A small self-supervised image encoder, trained from scratch: widths [96, 144, 208].
Rows from block 9, named by matrix and row number. Rows with one number belong to one channel. Each number is 500 + 25 x the weight over its row's rms, rounded and kept within 0 to 999. All counts start at 0. Numbers have three digits each. After the name is the row's rms in percent of the matrix's.
# convs0: first 3x3 conv (model.blocks.9.convs.0.weight, 208x208x3x3, standardized in use), inputs 35-41, a 3x3 kernel for each
# convs1: second 3x3 conv (model.blocks.9.convs.1.weight, 208x208x3x3, standardized in use, transposed), outputs 35-41, a 3x3 kernel for each
convs0.7 118:505476496510491467452489497506525506489477506514521516505493480489513538490497487496485493501501526502523519546490557510540491532519511489482482543508516459504515502483513498502511495509532
convs1.7 098:522522477495491481539524521507510494489548485522478466478483500483545509459517485502527512506509477502505520547445551533512509502431510511530551478464483497504479505524499533521510469462444
convs0.8 106:516474543471533459467538476517463512493501503505492514511473475484510507492509496483486500516481491523489457525475507498487485491526468516502524465477512518512466507463527497485475439494558
convs1.8 102:493502503482496508492524459471517480505519482509489552508497486488506491508494462505520489489501472534508516476527493511558473492498567481517505490517494502515520423550517546497562531526547
convs0.9 095:532526492440485500516461473491487491518506502490496503500501492496487490484491490515524491497496467515532483491466522519490478495493498496480509505506494526495503493488520492503485500482501
convs1.9 113:487506482499484527491511529523536476470473479502521518506496470513531485501476478484472523527483471484464489500550487517470503498499500502494569458492483494512492495523592526464501460444500
convs0.10 095:501505535512510549509487475513490511472485494500492508520488494529493486498505511482471497555500525523461468512436536489460500511494506576515560469518463494472471526541533495488520505527483
convs1.10 105:489495443492519517511491523501542438470531508505538543530462497532472519516504503503513482584571569510491459560486521526456549486521454509501515507513499456500546488513568513512551520526524
convs0.11 117:498503514469521493478498458490531493501509481511440519479540512519446507484505518500508438490471521516508550508442522512511548500521475511532543519478512432541509518471521530540538483495494
convs1.11 095:505434505546513486497484504492494476545501501504528533485534472492470467498446506554534497529472465496501512489531446477511485496478521510537526481508477492490525533545527471505476515500519
convs0.12 082:507469475477524477513495536508514551490506530542528507496505483486499465469475486529486528536473508570490420421502458512505523540480543508488496512500514516510509483495488501504529512490517
convs1.12 099:497497504494508518542483482562531398530499531495516477491511502547495481514484517526497450522545523518533494485555461523459511484465551441547511478511501488487519474483488528512502498491491
convs0.13 116:471538489471508499526523483480538507485474494520513474507486501507476521491519509485413510535528491486496483501512480466499480513517523507454511511477482511480520528450503427524532509491459
convs1.13 093:503518510471518476520502499472506523514486518521515504518495490460497512489498505510465514531499529494464516522467479537478471446486512535546501505505501483477519503502519510518556467496502
convs0.14 102:496531483510505505499483522534494500513509516492496488492501514499474490483475487487468513504524498501489501504489462478512489484485529485461504485497526504471491459475512548527487464509465
convs1.14 118:509505472514507474490520516525501522496513484502480517495509486523509469480475488547499489462479497504505560539483504511531498480510494492545506484485473465504538536502538510471497531477498
convs0.15 086:505561477526501472460466505489505568535522482522459465530499501505492483495471496489490540513532526527490515487483590549536454443449431511516485539565543460456462498501485507495497520542533
convs1.15 112:500512486492490513514491533499509472538527526494465526503507483478525507522514500468487486559517531479465501527519456487528530512530497495508512537515497503559505544564538511472517538516532
convs0.16 071:534423522446488491495533462534493467509537485490494506504452466505539488476471493541529475542481465554499502493459461532500607543504558531473493502486477527511513510505490501505498471504512
convs1.16 093:491508519490502477480498477531510449523480505514479480492549447497485529561441459453494457521505502466473478538448541415603490514486443484499494483492537490474483504488470493508521495479504
convs0.17 112:490454515480462527464527537528495449455463482451494517519535499512523517545521535498502498474490498539533522522525507478468444527495485516548458530484522493497495493503513489503500512458482
convs1.17 117:485495520482502495523509473492468487479504521507548450473545538541455498565473494498522537490467497509517510560474539455522478499502493496499498500501514495510500481482500516519522510482489
convs0.18 154:497517495530479527480514492496479509510524474479491492520468515507495489472524508511514452520494497528462526506496517515463537526461498532487505538445487494497508493542481480521483505499501
convs1.18 112:483511513537456528526509460477518463503447488514495523540495482524519462487500508496539498529497501522493539535555516511542494503504529503510501490458522533483474466469509513500482521501499
convs0.19 093:506545527496523491509514522492534532502522486505497477493515514507466469493480465540504518532488466527486487526506477460460496515497545495473475470467502527527515515494481528551549507493498
convs1.19 109:493457515488514460512490551487510481519545466490478516546484479477539501517503496509518536532489518507491531504557519498473508542481536512515501465522514508475494520516554495437482465541478
convs0.20 060:512482524489482502432458472479478486501517523518526519517500509530500495501508508511512506551498472450468486487467470534509523499495501519523527473500490504509508586587577450434466522496502
convs1.20 108:490492479490518537500486478493516497474499490526506462506491500482474475520520503491491463521523502514496515489618435509503542460444530500508507524468508484454513437455454512513526573578592
convs0.21 087:507484481455460478442499458506547521531478508480549484511510489491505532491495543534477516485496531487519485501476467526503515497478496470500497540469539527527499520518513465445475548532528
convs1.21 099:428539528500496517504503500465448482511488501527482517477511536457487530504475545505545514491477497513480497528504522536513478473457491488502498507539504517490519527510526485481492492491479
convs0.22 085:494531509480484524472546496531489491501472530480483512513519503508494537534497486515484453457496448485494512523488522550481506448520494492494500497506482489486492489490487578563532494453476
convs1.22 105:498501483501493497461517545501493515483516474475533486512504470531540477511489495491510491465482506522511503496524494507478489507486511513507507492517488495495518474531552523456494501476500
convs0.23 095:470509498523541500520489521500522523481506481484517467499515481508475499523489502502455487560463531510516481508464502548474500499506477507503533533531475457504499430463484554536550519507491
convs1.23 103:507460516502461490525513542502503492535503504476543486491525490468486501511497516507521500484488546492498475424532515542463494524491489489481466519531489485484512480458496515565586535538491
convs0.24 106:479487484495533533512515483499507486484511475501499515492491504487497508457501495490541495475531480558526525479560482536495553498489529493528519524514537534471476474477506486538550509497488
convs1.24 106:514483482482496476506499501471515488475529477510486470518504462493533493526500502535483486525477483470506502488482506512500500518505504471465457471573493505459548522468533446485537479494485
convs0.25 121:492515536497472502494505539512477500491501492493475479525519483488463498545500492506508513531488501537472513523512506515491481484477492468521487550477486493512510511497537480494493441471488
convs1.25 104:508493500536505525469488485476486492502504525494508484457526515470516478483507485481494501479489523531503488517463538477494505455534479480496497515438532516509481494516529483476497529487506
convs0.26 068:505490456568545495535480470482498458480565508469514519532510496482529524444507480501502502489527482511494528482478488532539483554578509510511550508481490525514473480495497531504462488502528
convs1.26 088:520480501476499486467503483512489521490448488493494479543521514498532459502484501517519506492514485477523507541447543490557536496446557484503496515478520493502533511487519492516457456499528
convs0.27 108:494525475514511522492540484474494492508504490515479524497498508484498490461482506465488501515490490516501511501483457476532499501516557477484483509509483539484463549500465503503486533507503
convs1.27 101:451502474454478523498473531509494509454484496480475508496469536516476549541464471500471505538495505540476454483478452501431529523512496466509518468521490508511517526554520476440471480513479
convs0.28 069:512502479484546493496548521503460471474490458488502548501460492486474520507490483524519493544510501456460438531490533501471457470516498487487483498486488489483489503462507513486469524502490
convs1.28 123:498510479509477509492481529476524510501540456529479509526534490461487518496533492452502512547473476523484510525497519524519525491529494502484472486487489495530528504472491471495527486518511
convs0.29 109:478546509502535471460477499511539555477503483455489522558469511518477489506502501505515551543493503488448484499517491476517505517492502523529467513517522509468530490500476526497506482510484
convs1.29 107:472476463524502556473502534475496495531521517470456517524502505495511514482562509502506503506515480470497495508545523490517483474443540468520518478555484495530484516516500497472495504508496
convs0.30 097:488487497474524541486472478495491499532517514486497524499502485487512489496481515514480527510515491500490489490516500515489482479495510480486523526493522440483466478479484522562543467448521
convs1.30 095:490506464504509471494514505492466540501487468486486512504519518531473485493469508487515557449497478484499489484474564471575428511451510489500503495507513526490496523519531522520540489503491
convs0.31 099:477472469515574480519485550496518511538458511477481475508497506508482482485518487508505486493516491542515451474478483464484486492502540514489512527460458503518483525512478497521500462516477
convs1.31 098:450551447521528510522512524518549557470485479504481503600496510498462569470484444500494518481467481487508508488487512482518499499465506504507501462507493493511500513509537467504485500499506
convs0.32 124:497503496504510512490488490476482480482485499498486475539470467488461514494515444500498503497500504499495487497513493497502498479480500547444512483521513450498544459504472504521500541515509
convs1.32 090:515496488494487497472502513519474486495500490465502507515511484511467494488514506526517491514496497512502485553484438463405592461555462525506534497493522510506524520522524488487492489476468
convs0.33 071:480472517518493433534497448502500510519521509509504501518487477525495505489488480477480513501489493503549468483517489492538504519472527536519477480478546501466478476481511485515546467486532
convs1.33 100:474495486495503476497535499502450539514475526511514474519486512483462483512462499511496522542468498525472490472600412505463542452582482491506495502489500503499517506503499514457510509520520
convs0.34 084:511474505477507505508480480511533508470471546447482454495480507488468480509496536513514476465501483457483486536489497483500481470460475483481477552549521520502492489503514473511573497486441
convs1.34 094:515487515471592454441485487502541486523495441492479487539540531481462518501437522474489532503493517506476513533539471568422543400548554491507506484492493515511513489494487513499521481489485
convs0.35 076:523488487479524508485518546503510481489521502502561540519551547489485488507477498500507513499504503551475443509513519456447463529491502504492497503514506468506522514505512475500514507500494
convs1.35 094:492496527474499490515464503443556428440543481515512482469560489459458489513499545500537514467532494480490479473542527480514507531489462487497494476508512521510497501509474469497510511489505
convs0.36 094:511539519486509495522527493501503515497520530504469484506485484496510534521528514410519478532503519486468490511535548500517513472468456495533478468527487505467537511535496482453477525497503
convs1.36 113:483545475515484465512485536514490514518526533527477478462543482449538514482463492505520506545469510456499486549500551478486481479433492480502523518458502495492527503519470447468489497479505
convs0.37 096:488467500476538488487466520536521534537569513502475482489494529505499494485473505521493509497498517464486499508488527499558600487475472500501487483500467484514519470470481617536557513525511
convs1.37 093:464539476443509478515520476473530497512480543497525483566496521478559508474515464469479497508490485514480525501551537450446490528459467526500510496522496501465496468486514546440500483496516
convs0.38 052:504522478501465451515471479496510514458481494488499512503512513501494513505494506515460499511442503534500520519498490509462461528489494497489491497492493501502499533525546531530552485481489
convs1.38 100:494490535471483528529486466511479475512458498518479538533539474553549486451505526483471537522513525503499510473499526528515499558432568528501500508477493498504502503521512466493487511499510
convs0.39 076:492478509471472537504457537478510511463514521517521500498462519493486493507499505515513510507517505482503508539532517505484550536479549542526516471487486493470475495504505482460480487500534
convs1.39 110:499483510538481521490537523544483446520508506498455511512476495515521493513472532478478518476479513514484505517487558504467528479505488497502516491490515508491500497511527495512481492461446
convs0.40 111:501493433484527495486519505484532522525510520476454488514494489494496485541516505498506486545502524454460488503550480504486577465508509497520543507516467497507507505469493505448456503496500
convs1.40 105:506549462498535461463493520510521508465461512494547469521474564497500496506550496543531521537463439503484483575380536464524517465522500480500508488537513512491503514481473491482514532498486
convs0.41 114:468477532468451511534508476517527524489511512489465485493504509476470488494503490473479511485476479527501539501516509501527478523499453483476490520515502496493539476519483456495491497462513
convs1.41 107:488496506491567493503501503506485508487477534499506495495539482555522479513491471487506498477465491515503480506479510482463468488493516518478530487518473515491507495505542471511514492475472
convs0.42 082:522521546536535501492477464547510493524549502488470479503500496457481454519523537483487479515543493523515529500500526507517461525456480487511485487496510527510500460477443537514540540598559
convs1.42 094:495512505528482483519486593510479505505458473499489498480525463534490541487493519490513528507492519509496477429579497516533485498473518515485501489511516485516481541548529474494567461477457
convs0.43 090:532488503494483486487493488491451482489481462520439471477501500499504524475503524502512511513485498507497504524512480545505521475469495480503515527504435542509501515511484470502524517479479
convs1.43 091:528524488512456489490525490468581480461510561503472513514431462537461460494503488499547506444487476486494513489623472494468495535451510481484521473510488501485485497515498498491524469506521
convs0.44 097:479504493493540513521472508502502489527513504475453483496491476461468480485469476496457502489476481576514483460493518516484500553477535511506489507484529506487494497500500461485509524486464
convs1.44 115:509476485548489433502529532481517498525462559500491480503527533510511496500481484482517520502517484496504525473530506502462477502488528505488534487516503482497495510507558459496481505507503
convs0.45 100:533509515519527457429489508472479525525509454529497479516477497522486483489503511474553533520529536477504505475481467472552520488528504533506530532531508456464462560495514569530498445479529
convs1.45 103:500509537502526493487542510485493504525520486551524503520547503476490469496500488493548580528511557447453422486488484504477518474497500522516519524516499491482512531516509492544564431510461
convs0.46 093:481474507511477481488447491489510553504529485533482530504500498488465501491532494517512482497508552488465458486466528527465559491410497475506494507506484488509544490510490497516501500528528
convs1.46 102:529406527496520486500490527505483532505452519472519551525493436512525466494513537508503531517524479488479485569450555516496467470505522488501517488487475494492521516510511482488512501483465
convs0.47 092:525515509539467526501492495516513491489461515543506545523565445533516521535508480491500494498510494509497475481526519469541490499490463518505468540501506457505496502509508519517510484491494
convs1.47 106:506512485491514502470502505489533533492533474460561497495491473497519511474472517482439537559500492528469542541513519476498484509487506503493496495482497509491470518546524465450478501504500
convs0.48 104:525523542525524532529484531498500531478495499472502495481486458516435423481537497507458507463532473537480490486507503475485501506485528511517498482482470515485480504515505499502511508490481
convs1.48 108:515482513500507457542484549509500489478464513466520523533501540515509496494528500493499486511505508483495494523475481462553485460435525495507519524463496523488467494495487486465478483513470
convs0.49 107:521500528527456521550466497508484499440472481478513511523511511497516464526471524503490478489508507490512474508505518511501531478465447479510533500510478518505494498498496484485469509501513
convs1.49 108:537456498521506538519488495520481513508532504505516487514524547512499501497547496492526482458480520516489463513518534505452507473503484502504503507489518479491530470484526484467467506525501
convs0.50 102:459458472507537475498498537490517506473514526536495484511496482524488498518461511466474459510479527545503481518478522527529509531519502455435462519500575519542539508504500513481492512522494
convs1.50 096:496495504493507473513551519481510508549507487499505492501517517482492482472493524533502489536498506502482483565483497500499457456558506527532516463494504517459506516490480617644598433431442
convs0.51 067:493488526469480515536484485497516507490488511493499515513506515523503520535516527513489469471429489520489476469473526511499510531512484525524517505504496503491512486539503522529507494503505
convs1.51 099:487504489510491517510479509509450548511508477498483511506527515518485484504477506465485440511478506511499500523322648506557463415666394506479497483515504494501510500488501506507515483504482
convs0.52 088:501522507512484464488490491505498500496508495471536439491503523514517525495513508485493491474518504472512510473459495497500525527509479526502494509511530479496532480484502533525545506525488
convs1.52 090:498511525518487496496521484535506518482459523492464512447499519503522476494540493487528553516511483537496494482587464498461529520525475468524493488498511497520471481519468505534439466514511
convs0.53 109:512502480515481518475509507508466521508509509458531448484501539535485502489512493474458524513551547480499488497516522502493517512487481516529557517463456481517469504490509467468499508565511
convs1.53 098:474523477575506509507500543514478472509512532494502507489542525510492504486500528462520512566498538490500485448565497549515438459457535514509497519521508449460510474487457495518538540552559
convs0.54 100:511464519525480516481473488484489490489495512441475450478501517467477483475484510485478507536508486463450483480486479505505484513521540488519490463482514514502482490468487547498541489497496
convs1.54 099:510505500484498519507511509496537519510502495486514529536552434493503499542467512497524521507514461474466503489481550498542470514462523508493476485497482481497506473421514572521529507503483
convs0.55 137:486499509526464490504529490477459542513515466500500524530492486473535473491497517485554465494481534556470507518539476541473506490486553513557420500476533513453536498483486490496514492488536
convs1.55 087:484539494471523521537494487503471466499509491472528498460517491498473497515565475476499524538519510491475504507450555469585435540429501490481513490475492481490518485478489506494489520485507
convs0.56 082:525518528535506536511494470511516489490489497520490518475516490521525503478499493518492486444479466524544531478492497486496501503496522439440467618544567487486513551467450514493527514542521
convs1.56 095:495545478480479506507495492475514493485509507519487517479489458484492518505500519506496531556509477503490518490455552536443475486550430508511538532476512498518517474492526456523504516491449
convs0.57 159:479528501486514483516466550511514513462512471520504516518466538499493457534459517491505497488500506481491495490547470488472503479498482455453545490551480536461508519481505503498502480509487
convs1.57 112:492517495478503458488512462503544529473539482507513498567551502499497491509497487519475528508464483487506471500488501486469498480488481471494494502496495528482523474457474497510512506500500
convs0.58 062:565490487479536487526490495487502522495491494516487505470518508477490513459488502517478489564536525510508528466468502458470521514481515490493489486480470513500502481507490484498458499497507
convs1.58 100:465526510505494474506506479525477499484509518490496495506519539497530477463482518505523477506459487511464508549461495476515513483493510503469534483511578461472492498449510522505488532481516
convs0.59 111:543499511495524496509495498515510521513495544493511521484528489573445508474601456485494482481493453524514478511490518502503485496507502502520485482559491512495489476505485496501474513510528
convs1.59 086:520473465497533472528496489491505529495514522530463510507516497490509508500510533509481470502507509527523490506545488498555512521492475508510515497498486490512512508507520468495525493460480
convs0.60 131:525440542516445503466590453523457516510494513475484476521483497445520489522516493511512541483477455531516523519482479500488480501434518516507529479466524513502501468518488486471526507520485
convs1.60 112:474496494447484491504505489498458527511491486461512496524519540507506474528487449455509464497479501507490487501505522471461478501508513488506483482496500491495489485493514483502495527483493
convs0.61 098:509529546482502524479471458523469566540506559472499475534508491486457470515502519478467477499535496520485460504522542473447503523486502543519495506492475464502522538533517488497515530505501
convs1.61 095:497534463447504506540535505483499530526522519511503502451469503512524455504494464505483519485490507531541517577475509457512480495542464498492484498479521522488523496479497454469470522521528
convs0.62 100:465477482522485545476555463510539497499488517504467470481515487508480488517494487514505452483477512512458547474478548591484519546483492479522506484508493519503467502485504500483491541511504
convs1.62 104:474472499514447534478504514464508529501525508465519485498473452505560498474506480483481527481505522504524505492534550517525516496541503482480501494509468486476482513469529504508507482517463
convs0.63 115:492492476480534470502464527501510498470532532481481493497494489503495513496503506498494506541492527460494487490538491502513507508507466499541497472497500517493490494462479564473591516516432
convs1.63 101:467533505502503465488526496503491495524481451481492504493521507526556483481526501548503489466493481530474502492495494511491448469500492506487488523505526485500503494515511501532465465525506
convs0.64 116:465462560467512495489507480506521492463497522511512466465524497499506495512508516502511498549457540497512511488508501573494540468483564473473546519540474538457532508496457485493553518505499
convs1.64 098:459484487504511482516510513503457544480538498506463465472473550536513524511443445497469478529474528511481481509508420467484494486496559481485481521523530523488485533530502507491533511488472
convs0.65 105:498493551491482509495488469522490514480540474515447509495479501501486510520509468465499483509518532492502500500537502501486490513479494493542560474457492541503471482471497608550654431449447
convs1.65 112:496508502489526515518486515469475505483475487519531476489547467484503478485515506533518530472455476515486500503446554485499445514511510514502525506523525531483490504494493517494529519533535
convs0.66 113:498507490538478530486426504457502483512511510492485509491500459477537520443526500484476504507470534531496485538469513485461525544472526498477530529507477437438581531550534502504520485453456
convs1.66 095:537445551512484439478507498512529525490516507502494486543487539470514489483505478485489481528513529500531476512522478495554468452496539502512545486486475482494507523503507479454497506503476
convs0.67 070:463438466499540505507536538456416474430426462459505456496474488500515499498521497528495538496512488454513475510489491477509481474501475461471485481474484513524510562574573486460455444450462
convs1.67 123:511452503481495536466481477514489515513499474493504479446471529545467525504498506459522490522486499547493537515469519516503516550477537457521488496491544486550481443441453501531521554556511
convs0.68 107:520505471498498474495521525505504518477476492465516509516476438524503473505468467493502511482519500478505506545524492542524486564509472477509529516491525510502481511507502491515506522500508
convs1.68 094:474524490484523507485488512489458513526453479502532489539537449514538498487501505518465508514508518518476472550414539508586493509517510503473489495490489499493485479481479487512509511529503
convs0.69 149:504550525460493543517479505518499530489511519497522484429497558518502475492529505501485494493502499508514529509484498468466556514497472449525494556475516481504520498506504459512484486498489
convs1.69 109:484489512507489485497540478499519509480504565552548461563510520464486501456524555468488515536493471485490516545479520492519489481478480522482487486500473499493536496499489490497529483516470
convs0.70 109:457467586532522521490486508497528510469487490482500526483508539472523495490490522543468517503493514516455504516504490522530449495506503488549549487473482501486500472520489524513463548470439
convs1.70 105:518496486477489494486509484500501490494542485508435524548481560536440546537467535494490504482461490490510507487505495517520494528511502468447533526501507509507513475503511488475484507503504
convs0.71 103:512469517535534496530421498483469499529524509488511514509505539524495459449485484514490501546536535521475469501520466469518523546537505520495480477477510535513476501510510509470473506510520
convs1.71 089:511490542499463489509464496457511507528523445472509494503516515426539517522483501503488550520486505512531493439513487537535547508485563502463525505446489483526511524516509469430470505482544
convs0.72 181:490501532522436518504538511542492548522498477527518480481530479486490503492501494494511516493526450540494480456486440483492428554454565491515500510508508498464493485497499415507453579495505
convs1.72 105:519533499515497495472525478521519526503502516487530490492488468442561561439464554475501503509500474506510489461468487535514526484447468498490522479526488485479507500510495512467479506468498
convs0.73 094:468560475540547497508486453530469520505493486499485482474467512515505501534537490503502489491523488492491479520539522518474475480470482565469490471506507506497502488482490467481485532526496
convs1.73 104:504459528473484575499493530529487492511457534494478544473502512492518466446561469488506501505505515497471515491498498457479497491469486491507481491485501499499503490493484480456496484495487
convs0.74 083:480456503508505512478516442508563505492494458505476504479476530497469483485509535494505519473513496488499534504528494541499531497445509528473480465468537513538466478544537493505494529458469
convs1.74 087:491464480490470509506502481507514481470508524486495494537524487510474488505486527501479469487482487548512487389473630567463430542464456499472477492495519500502501533500519474480488508499507
convs0.75 087:497516495544512522496484502488530496503507509457432487446495499495483466493516504513508467540543506503481503516476512496521516479497505541561507457484448525513515469473500593496491484514546
convs1.75 110:458489514512510521505500511507481500483474482466515492522514457523489475469468476516503525495495502495481507502570457523484526455470543492479504518501519499518509512524510500520491515442459
convs0.76 057:510545494512539496499490522463501510489539509551532506496493506493516552510506523515504529508513534412481480509534406494517530478459523494464487513495481508498501541526524488492518472455463
convs1.76 090:466480468526516496522481495496507514520517513491452463508457441522529509486540470488487486473484471505510510472456570547491497547487460504478474496501487511506501458463498513492490515532497
convs0.77 097:491504453539482488499466462503500504515511479503500495512501525491499493499511498491509471468493463488528561491415495502517502468498470489528521529474516505518486483509496498503470570525516
convs1.77 101:494459534513525509536455520476493481508504497491515511443503478479541552497510508545492481424475476463479532478516480505493471513466517470486478513477513514484503487465476479544499515512525
convs0.78 088:459457515485460475518475499486495512488501470522486482503500498510497484508508495491475535491490506530495456561517525511494486519465536521495518463481508536515474466470499492510503528520510
convs1.78 093:501501514509515500516504514486504530494508458493513503523485506504504480496461526483493568462492469481473482519532508513473506490535444478518501498494519518490502519495553497538533462492491
convs0.79 134:479486519455498468505493501528478528473483525467508479495503511524483504502508498496470497497501504460529516491579517529534491529511496497515480515466550522472492481517510540522468491466500
convs1.79 098:520488480509529479494510535506460496490506507504447480485514465436544472456528548457459463512484524483502491498502495512509481490511524504517515512470494502486505520499510495503497492488457
convs0.80 080:481526479455477448487490468545498508503519535449481504475491523528554554471473526491509512487493480470491474468502499526513527479509532570497473502506489505545533522515524539504481465456429
convs1.80 092:492523496500533495495474501509497509485489482493477469492455464522443558492450546516467515480489490476509497729423358464497496334494596496501518511498475476509507488457480476495479482516507
convs0.81 124:457514496506516496522510520520500477505514532489496485484527520497481447497510516528415528489471526541499471479521493500516463491499517475468549515478503468508502517489488459517524473523513
convs1.81 090:519469484473494484465506501505488518482503512479476509517484515466533505434575499500484551476488478521510504448506490477444467483498492493510483507495505497503535541503480414471514514487474
convs0.82 127:474503461490493512518504479522514512512507481505459559543505487469499507520499517492505510490526504476510502536500496508533547464485494479505488544459516470489528513508504487501460496442499
convs1.82 101:509505544516479490506526490494539524545486527480529507515439518480479559475517476474520551567457457490485479496522524488487502489466488510493499504474501515495498479512488492449483514508511
convs0.83 111:505517488475459524523495476473506485449494515539535517487499512496468492499515507476465507524489511503484495501534524523495446545495453485467478511470536493515492540518487391493492530475483
convs1.83 093:519476511504506495480500512513504501499485542510487480481474505520450500508489527463490505515473515494524534462574485531440531538496502503489485479492503483511478465491526479514514533525524
convs0.84 106:512543476471469489496514519475500491457470498484496569521516497500490510535470542477537507469509474481538511542490501503515484512472473471507499492533486502505481511477468494498485508475521
convs1.84 104:528473487544475530495485501407555508513538499513532504539479496454530506504495486523503514504506525469501491465509557498498480518522510502510494505492495485501511506514491487464536496476497
convs0.85 072:505486515513507554493500495485509525438463463432453482495510496487498486476483505500456496512498524516478468510504494504517447548544482531530504547501481482482469524537522479459458498500471
convs1.85 099:480539509515458552498489477495505504475510515514477475418562504510464500503485448492514510492503468476514488398604511503574471620293511514490514499515520486481502471478481441524418543542536
convs0.86 081:485498458484528515475531517489510530473481516526512508494501522437480510489452504494527535457494514486479490544463504468458554476531538491539541473486494570517492504503525522510490504490521
convs1.86 103:487502506527498518488464522509487457484473497485474579466521519477497467523494449463504546497495519495486478578413511482554475455564496474475509527509507490516515489476500481476499475507530
convs0.87 141:537441522501531502495502498529495495496502499510490496501507503494487496523511487510525461525484501469535499495496492526467511479481518487480528566487511472502509489507459495503514521462515
convs1.87 098:511493513487520512519502483516508453507500531504500507466529497515501499537482492447560516478560452491530508518508482457521457487481502485510512499502486499531516486480490475507531443530510
convs0.88 071:509533515484519548467454468508484494475482457520501531528516512512504506493482496523500546549488576501463439450453491496527461518558467500491482473481483499514526514514506537523502469465491
convs1.88 093:493521518518512466494476522534469534483529495473509512447463490457563561520451411512508514487516467508509501501441477523539436484515508505501478491488531483475528487539570521427483485460459
convs0.89 063:500509514505492503488449525495483476460457492482496484521502489496483501501491500560490484501435449543439499539536558544527531508472508508513479519530517504503505508506497496505525519538539
convs1.89 091:512528464478543472522522536453526527501510499483567440501476466534549453463526495496546490528547479504489486535523493506464509475574461481514493503500516475499533497441506505496500473488457
convs0.90 074:513517484498504533492480493511507489453463472505533527475475513459467493488531487471511495468469486506513511535509523485487488493503542492465501534515518553538500532553527499479476482505498
convs1.90 088:516491465463539492495506532464493525500469514501477519569528512500537495432534492489522523505526554489477475380647442522516483557421537501501502499488511492473525494475471517499491534502498
convs0.91 082:484502501514473486535527522499488498528521510503480486522519545484492505513519510514514504478495503466473510525534495467475491516499574517510522500502495465479477483495488451483461558543603
convs1.91 096:518451478512501525495516454512463505502509482496477508446483502449546508534508494475485499495467534503502487542408562522461520438571454513499487529501524501488498549539533447469521483490493
convs0.92 070:490518507597485507491504546482497497410467455469508460514492490517500515517477493443482474512511514519508502517503530552524523522463511512529500473503500491502498477511524509502507528503493
convs1.92 101:498476484511526511487520500479496487506469491485551483507512484467496522488510493506488462498481490507520481510559469571456575464531478496483517498504514507512514490499510514499503494493513
convs0.93 060:500527554491504485496498506529524550507494481454454533486497509443496519463495508466496465492507507475489487462491517498507482487484511469491510516525516515500527483480470548556526480499502
convs1.93 084:459528495543454516519468473504532480533499516544480507489508514511494477476477512502522495469479480488479483535460539551535506511509500516466518502471509495483501490496510499464481525499511
convs0.94 090:475498483535447525525537525523499494532492559468561528480485485527515539522496488456493477477494505492510575440507480473519510498455517504521492537509536490495491497500494498508501489490482
convs1.94 108:470485512497505461512484497478508495487474537516503491510533501481485515519489517509505487492514505488525477521534485512483498496520517490497509479481526521515541482502498491499509505483492
convs0.95 090:494499509519500527515519556495462529492479531475503473498513484476503477508491489437532489483525514485455492483496543520497530549504547486468470499586502483455456497494532489509508507496487
convs1.95 100:526508461456479510496482510473535468510573506498464504470531425541563534474469468487467483500507542515499507501500523514489530538536472516479499506501477471522525537508506488504465484503486
convs0.96 136:513465550498473512486537464541479488473459520533470489501491510498544476493480511490518485501507506489487487517512501544499511479520502494477543491428478538492516514491525489511468526468487
convs1.96 094:499467484527495503510516504486486498505543505504533479449459515550444501519453467506500481469459513488488504524513526505470490441538451494475490487504516491498480492490529501479527498478496
convs0.97 081:517468453518506529521504517566520505516508498512500491501488507479483449508518536514488515503456508471484483537509516519494553501494459505508481485462502484476494488505500541517509458485474
convs1.97 099:499490480454512507504509535496489481504469514500493488509499495524516471476430497498518468458489475480492478491459528514552486531515489513484508495539495493469502454482500494463480525518486
convs0.98 085:475491496524474422497476477515494515519464500523526485503515487513457453464511477482466492529511512519462439517496531547512505483478509486490516487498500499486517500488491493511487524532515
convs1.98 102:471448465494507489513517538540477473473501502498487496459532497516501466585459478534525518481489520492489503505535530504532493512462500490526473495487549467508525486523465507507489485488527
convs0.99 081:465529480484535474507509507487483479480503486469481544496493510523483525506505561544491472490507479521546483498420538475459474467501504516493496498501487504488504520526499494527493510486492
convs1.99 101:515492488474489503523498473487546463494475511504561490486495475506502435548444472474464540490540504458533518497522586459535567516522473468516503497511522491482533519463515488504487492504519
convs0.100 149:519484534502461516520547458515486500495538477487453534506523481508506503498472517514501451486488522524488524467515484499505485498490515501479490482533502500537491541499498462488497509489484
convs1.100 107:500495468497520494486494528543495487481498501521486498519497487487499494506499513502513465514483524494501467519486509471592491525444541510471515494496490491495513531501494514511537441458497
convs0.101 112:512496493505503477538517548484512506487480487489508486520515517498496503500465483495486497452517507530542480476525482474505449584456564505521485513518507449500499512527494500515479502461553
convs1.101 109:463496503517542531501468490545494520476511493516496506456445538525480466496477479457427511510506500512509514507499510541475558492524518494521525515488499506498460474509505521470521501508512
convs0.102 113:488509496518488520486487495495501492438505496505511498488503513506507505494506449498494507473560503471519505508512493519498518504482501508482497488513514460481482508515485536465494504464552
convs1.102 101:479504489515509505493493508447465513511488505509511493546454492529426502467529509490518479493471467487502479497512516478526484482486519531489507490494525531499485502567474453480525465527509
convs0.103 122:537496502459494533501451475517500507451469543514518481548517490458470484505495492472532509484497550512487477521500539509503496510498478506496579518501423498468482506477497512513471527518559
convs1.103 105:519503476489539476515509528504501484465469474502497527493504505518537524498500502469524477489476530478508495408487551510533524606461476493498521462499517517493477492497509546547500507516482
convs0.104 056:519477475502482508493437481496490496501510516487469467502491502500487494504504511462489471495518533513484486500485478498436464538498492490506507507512527507498486499495456465489499549594602
convs1.104 101:503477471517522516481510491484479483509457538513515496513502502481500485475508500509464482510510502498505492516480500461563492507471496504490493498523521514508502518548535527490492499532517
convs0.105 092:494506519483522504509474498483500504519499482498505506475506488473487490516487481520510484482480474493475510463527506512530515495493468526460521477500496506534489504520498484502457521538561
convs1.105 101:494484506508518505512486477514453510486482466518501484457471525526510503510511483522499509505516512496518529444563513508486465506500488491470549495475566519492538507529532452477500498473524